{"train_examples": 39062, "norm": "instancenorm", "beta2": 0.99, "max_grad_norm": 1.0, "weight_decay": 0.4}
Rows from block 4 of a small spectrogram enhancement model, named by matrix and row number. Rows with one number belong to one channel. Each number is 128 + 24 x the weight over its row's rms, rounded and kept within 0 to 255. All counts start at 0.
After each channel's rows are labels from the 100 clips, of 14976, where the channel reaches its highest value: "strongest on" is what is common among them; "band" is the frequency band that holds the peak. Only what is clearly more common there than usual is listed. The data: telephone keypad tones over noise or synthetic speech.
# convs0: first 3x3 conv (model.mid.0.convs.0.weight, 192x192x3x3, each kernel summed), inputs 96-191
# convs1: second 3x3 conv (model.mid.0.convs.1.weight, 192x192x3x3, transposed, each kernel summed), outputs 96-191

convs0.144 [137 122 134 129 131 131 144 100 120 162 118  92 119 106 142 133 139  96 170  87 126 146  78  72 101 143 129  96 136 111 115 140 135 139 119 128  97 124 181 161  82 111 100 154 144  97 136  81 171 142 116  82 176 124 157 148 163 128 174 131 109 117 148 129 106 107  87 176 157 111 145  92 120 159 151 100 153 126 140 117  79 128 132 114 135 141 132 143 119 132 132 119 116 130 134 147]
convs1.144 [ 86 139  91 113 146  91  97 153 144 100 132 162 118 111 105 113 104 150  94 160 119 153 144 143 152 128 104 165  92 120 157 135 144  97 133 133 163 158  82  93 153 108 116 133 101 149 116 159  95 105 153 148 137 132 100  89  98 126 112 153 137 106 105 128 126  98 151 165 102 105 116 152 132 111 159  83 109 155 118 124 163 124 153 152 135 137 126 146 104 158  96 110 111  90 124 144]
strongest on: quiet level
band: 250 to 500 Hz

convs0.178 [118 113 153  81 129 144 146  95  80 154  98  97 101 123 108 148 130  99 151  89 116 150  97  96  83 145 130  94 140 113 122 150 151 119 138 146  98  90 172 149  91 108 107 162 151 103 139  85 151 144  88 103 157 121 148 132 152 115 154 138 119 115 128 100 101 100  92 167 152 109 156  95 138 157 158 115 151 134 125 116  77 127 126 125 127 134 114 131 121 140 125 146 103 131 102 126]
convs1.178 [ 81 145  79  96 141  91  95 148 148 102 123 160 127 118  90 117 106 149 108 158 120 152 146 149 146 120 106 163  88 132 148 147 128  85 127 117 157 149  83  89 155 109 123 100  71 149 109 162  96 108 140 149 138 120 109  80  93 123 130 153 132 113  95 129 132 118 150 148 105 115 117 150 111 119 157  70 114 156 121 144 166 125 143 157 129 156 129 147 120 160 104  94 122 103 116 132]
strongest on: quiet level
band: 250 to 500 Hz

convs0.106 [125 115 154  90  99  88 127 145  62 101  98 137 125 109 102 138 141 137  85 138  64 159 161 167 147 113 115 130 142 153 126 132 114  89 102 143 130 148 117 131 141 138 106 111  93 141  89 136 125 131 146 157 140 152 128 126 154 127  93 155 157 103  98  84 130 125 123 165 107 154 156 146 148 137 162 133 118 133  64  92 138 124 133 150 118 119 166 126  93 111 187 131 125 128  89 164]
convs1.106 [128 131 120 107 109 201 137  95 115 122 123  90 148 112 112 142 128 108 134 125 128  96 111 148 114  99  91 118 154 138  96 126 121 106  76  69  97 115 110 137 104 125 112 123 113 107 102 111 120 135 151 104 156 141 125 154 152 160 136 163 149 154 118 135 180 125 118 103 103 131 102 100 162 137 114 131 124 115 185 192 120 122 120 154 108 118 112 123 109 121 129 128 156  93 134 124]
strongest on: rumble
band: 250 to 500 Hz

convs0.97 [139 125 106 116 125 135 133 150  99 122  91 130 164 128 113 113 113 152 109 132  78 143 175 160 148 108 120 122 140 182 141 103 154 110 171 161 138 119 153 136 142 178 150 113 117 156  91 149 122 116 110 177 147 143 128 117 117 102 118 135 156 137 101 116 142 148 136 129 118 191 158 153 130 155 122 154 122 135 120 121 137 125 127 120 129 145 192 117 166 127 143 126 149 157 108 179]
convs1.97 [138 119 109 142 111 139 124 108  99 102 150 101  94  92 149 120 125 115 115 126 133 107 101 119  82 125 116 124 134  67 112 108 169 151 110  95 116 130 119 122 121  75  95 135 164 115 118 113 100 118 160 103 102 139 118 137 116 150 115 107 135 112 143 102  88  70 125 135  97  67 115 107 135 110 129  83 122 127 122 143 129 121 132 150 124 132  98 153  83 140 111 135  99  92 143 144]
strongest on: number of keys: 6
band: 250 to 500 Hz

convs0.37 [103 146 143  94  81 132 136 135  82 113  79 109 152  96 124 129 127 120  87 105 102 139 164 122 134 134 122 108 132 175 123 122 131  76 110 112 121 134 133 155 134 175 120 138 103 130  91 130 136 125 142 157 162 136 136  98 161 125 103 135 132 122  77 106 138 108 110 152 118 168 164 140  59 160 142 115 101  81 128 108 123 130 122 142 161 138 175 107 104 102 173  79 143 150 142 166]
convs1.37 [127 122 125 132 126 171 136 126 131 153 173 117 145 102 143 126 146 120 123 144 132 131  86 145 122 104 130 133 140  99 153 123 163 127 108 121 142 144 137 153 116  75 103 151 149 100 102 111 149 142 169  87 129 150 118 145 127 157 124  81 167 123 135 123 153 129 111 137 130  74 140 115 154 132 144 130 133 144 154 170 127 105 151 174  97 102  96 157  86 158 150  91 117  78 152 116]
strongest on: rumble
band: 250 to 500 Hz

convs0.94 [123 132 138  66  89  78 132 160  75 112  72 127 142 123 105 136 131 131  93 115  98 112 136 113 145 133  71 104 145 113  97 138 124 100  85 146 107 127 101 108 134 118 123 111 121 132  98 122 129 125 104 130 113  84 122 114 145  87  99 102 128 127  97 103 134 119  96 146 113 116 103 158  86 152 150 137 120  89 105  87 112 138 103 152 134 129 171 107  89 126 127  70 160 113 124 172]
convs1.94 [114 123 123 116 132 180 136 120 130 135 121 104 145 110 127 140 130 121 114 141 146 106 115 149 128  95 107 142 152 114 116 116 142 123 107  72 117 133 106 128 116 131 107 100 110 117  86 125 136 145 157 116 147 145 114 169 156 157 128 153 167 151 131 124 152 137 152 105 118 123 118 124 177 130 115 121 134 127 162 193 130 104 142 172 113 106 118 143  95 144 151 126 143  70 127 133]
strongest on: rumble
band: 250 to 500 Hz

convs0.70 [114 148 168  87 102 100 122 133  59 109  80 130 156 105 100 116 128 122  97 128 105 159 144 155 157 129 139 123 128 160 142 115 158  70 118 119 137 142 117 156 135 165 110 118  81 121  76 141 128 119 160 136 143 154 127 116 135 139 104 124 135 143  78  61 136 137 123 124 114 164 156 129  96 130  96 129  91 108 140 135 144 134 129 119 138 122 165 111 124 100 204  83 158 164  97 154]
convs1.70 [121 133 121 113 125 184 160 142 119 135 159 123 136 108 124 160 164 135 112 136 153  88  93 144 102 134 124 109 164  87 110 147 162 132  88 105 123 110 116 130 134 107  90 132 129 125  73 133 132 169 156  95 134 149 120 152 148 150 116 139 165 123 134 113 148 121 120 148 124 108 103 135 149 145 142  77 132 121 164 189 142 132 128 170 123 135 115 136  75 150 127 101 137  80 141 135]
strongest on: rumble; mains hum
band: 250 to 500 Hz

convs0.93 [115 106 156  80 108  79 110 140  81 119 106 122 120 141 106 131 131 140 111 134  69 145 144 133 127 125  66 124 117 132 130 140 113  88 106 146 110 151  88 106 141 137  93 113 110 145  93 125 156 118 124 142 128 103 143  96 162  93 108 133 132  98  89 106 129 112 112 157 117 140 114 143 131 130 155 127 110 123  76  71 120 119 117 163 117 108 153 126  92 115 159 102 130 119 125 162]
convs1.93 [102 126 139 106 123 216 135 111 113 155  69  84 157 123  97 137 138 120 151 135 112 124 137 156 142  84 116 127 153 135 113 141 152  91 130  91  95 114 107 146 111 133 127 129 111 122 138 129 137 135 141 130 160 150 123 165 175 142 149 165 182 152 110 142 166 139 129 112 117 127 109 117 175 134 138 151 138 140 161 169 130 104 134 158 122 110 143 101 151 124 148 152 153 125 114 154]
strongest on: mains hum; reverberation
band: 0 to 250 Hz

convs0.107 [165 138 139 130 128 120 189 120 151 160 131  93 110 129 150 179 173 128 140 119 157  91 119 104 124 152 161 102 182 113 116 173 104 172 110 132  92  92 128 116 114 147 111 120 115 137 159 127 152 184 114 116 127 111 128 170 177 141 145 112 111 127 174 137 145 156 124 133 166 135 114 129  88 156 123 109 167 105 157 135 113 155 108 135 118 132 140 138 119 135 119 136 135 126 144 143]
convs1.107 [141 133 128 150 162 151 119 120 159 138 118 110 113 123 151 100 145 123 125 141 128  96 116 112  84 144 134 130 129 106 138 116 150 171 153 105 108 148 131 146 117 142  78 137 139 117 156 126 131 121 178 122 150 127  80 138 110 189 112 152  96 116 185 160  97 113 107 125 127 134 108 116 136 114 137  84  94 149 121 130 131 128 163 156 155 146 115  84 122 153 110 126 129 120 146  94]
strongest on: number of keys: 2
band: 500 to 1000 Hz; 0 to 250 Hz

convs0.132 [173 142 137 127 126 101 184 123 147 155 130  94 115 130 147 173 172 128 134 119 150  89 120 106 127 148 158 102 180 112 108 167 111 173 105 136  93  93 126 114 114 151 114 109 109 138 154 131 150 181 110 118 119 113 121 163 176 138 143 103 109 132 171 135 148 160 123 126 164 135 107 133  83 152 116 107 155 102 162 132 116 152 104 136 120 128 141 134 122 139 125 127 142 129 140 146]
convs1.132 [146 129 131 150 155 151 121 122 158 139 126 106 113 128 155 103 149 124 128 139 128  92 115 116  81 140 132 127 132 104 134 116 147 174 145  99 105 146 135 149 117 140  77 138 142 117 157 126 138 126 179 119 148 138  85 145 116 190 114 153  97 117 191 161  98 118 103 122 130 131 118 118 140 113 131  80 100 149 124 129 130 125 159 154 157 144 118  87 113 141 115 129 128 114 149  99]
strongest on: number of keys: 2
band: 500 to 1000 Hz

convs0.146 [ 82  81 119  71 161 144 105 123  69 100 100 131 113 166  77 124 116 138 116 151  83 157 143 150 124 105  85 143 101 118 162 132 127  89 143 104 135 114 117 124 147 153 113 133 132 140 103 146 130 108 120 144 147 132 161  99 112 123 107 136 140  90 112 108 119 132 154 152  93 140 119 119 135  90 151 124  97 161 139  87 145  95 150 123 101  89 108 110  77  93 112 113 124 108  69 102]
convs1.146 [ 99 149 130  90 128 134 165  93  89 142  92 119 135 127  70 161 153 101 160 100  90 134 119 117 122 123 148 112 151 141 128 174 135  84 147 166 104 106 141 126 102 141 165 112 106 101 144 104 139 156 107 110 115 108 151 117 148 102 149 102 136 157  98 111 149 150 104  95 143 141 134  96 121 164 112 160 153 136 122 148 101 164 131 107 119 145 150  83 179 121 134 119 135 170  89 153]
strongest on: white noise; thin (high-pass)
band: 0 to 250 Hz; 500 to 1000 Hz

convs0.54 [158 127 111 117  99 138 136 145  91 113  85 117 155  82 118 129 127 144  93 125  83 112 161 156 169 100 117 117 147 149 109 113 132 137 132 150 125 107 130 125 132 107 139 117 144 146  79 134 108 128 107 163 110 145  97 121 123 115  96 120 152 158 126 120 127 127 122 116 115 140 145 145 129 146 102 154 123 128  59 131 129 140 114 111 127 149 199 110 150 120 116 146 137 140 106 174]
convs1.54 [147 116 119 146 136 131 120 104 120 109 155 102 102 124 150 121 140 111 114 116 129 106  94 122  97 135 112 118 131  82 120 112 152 156 105  69 101 131 119 133 110  94  66 129 146 112 137 115 118 127 151  95 111 146 114 139 127 162 113 115 123  96 153 118  80  89 121 135 109  83 120 106 133 111 127  74 120 132 119 120 118 102 130 130 128 128  95 153  72 122 118 128 105  90 143 124]
strongest on: mains hum
band: 250 to 500 Hz

convs0.86 [114 134 146  84 111  71 110 151 110 119  90 126 152 145 111 109 117 130 108 117 127 114 124 114 154 137  81 106 116 105 113 112 165  97 107 131 117 126  90 127 130 123 121  84 103 131 103 132 145 114 121 120 117  82 129 101 133 103 115  91 117 134  88 101 116 110 110 107 121 116  86 149  68 115 103 139  91  86 137 116 123 128  95 160 131 109 158 106  95 123 130  42 160 124 145 153]
convs1.86 [116 144 126 113 137 191 152 145 119 141 133 108 151 123 120 151 153 139 122 149 154 104 108 142 109 117 117 126 158  93 124 138 168 127 118  98 113 121 102 129 133 127  89 116 119 133  70 141 143 163 152 112 148 147 116 156 155 149 129 160 168 153 125 114 146 131 131 138 128 118 108 144 159 137 135  81 127 138 168 212 143 146 144 176 133 121 121 124  87 163 131 117 151  85 134 153]
strongest on: reverberation; rumble
band: 250 to 500 Hz

convs0.190 [158 175 161 132 181 118 135 155 137 129 171 129 172 176 152 119 119 145 117 146 158 130 151 141 155 154 120 145 142 148 162 119 167 166 162 113 121 131 110 136 147 152 189 143 139 149 170 150 124 118 145 153 120 131 125 120 110 157 112 143 159 159 172 151 178 194 163 132 125 161  99 151 140 128 130 156 114 159 159 158 140 146 172 161 173 124 134 128 124 108 121 109 191 124 158 134]
convs1.190 [ 79  91  91  81 130 122 133 107  94 132  78  98  86 108  70 144 140 117 165 118  79 126 114 126 116  89 127 117 130 117 112 158 106  79 127 137 111 104 123  97 115 117  88  93  97 115 110 115 137 143  99 112 129  98 156 104 152  91 170 120 124  95  87  99  83  89  98 136 135 108 122 110 108 115 127 128 123 130 108 106 103 100 115 108  84  99 124  97 150 150 114  94  93 141  82 119]
strongest on: white noise
band: 0 to 250 Hz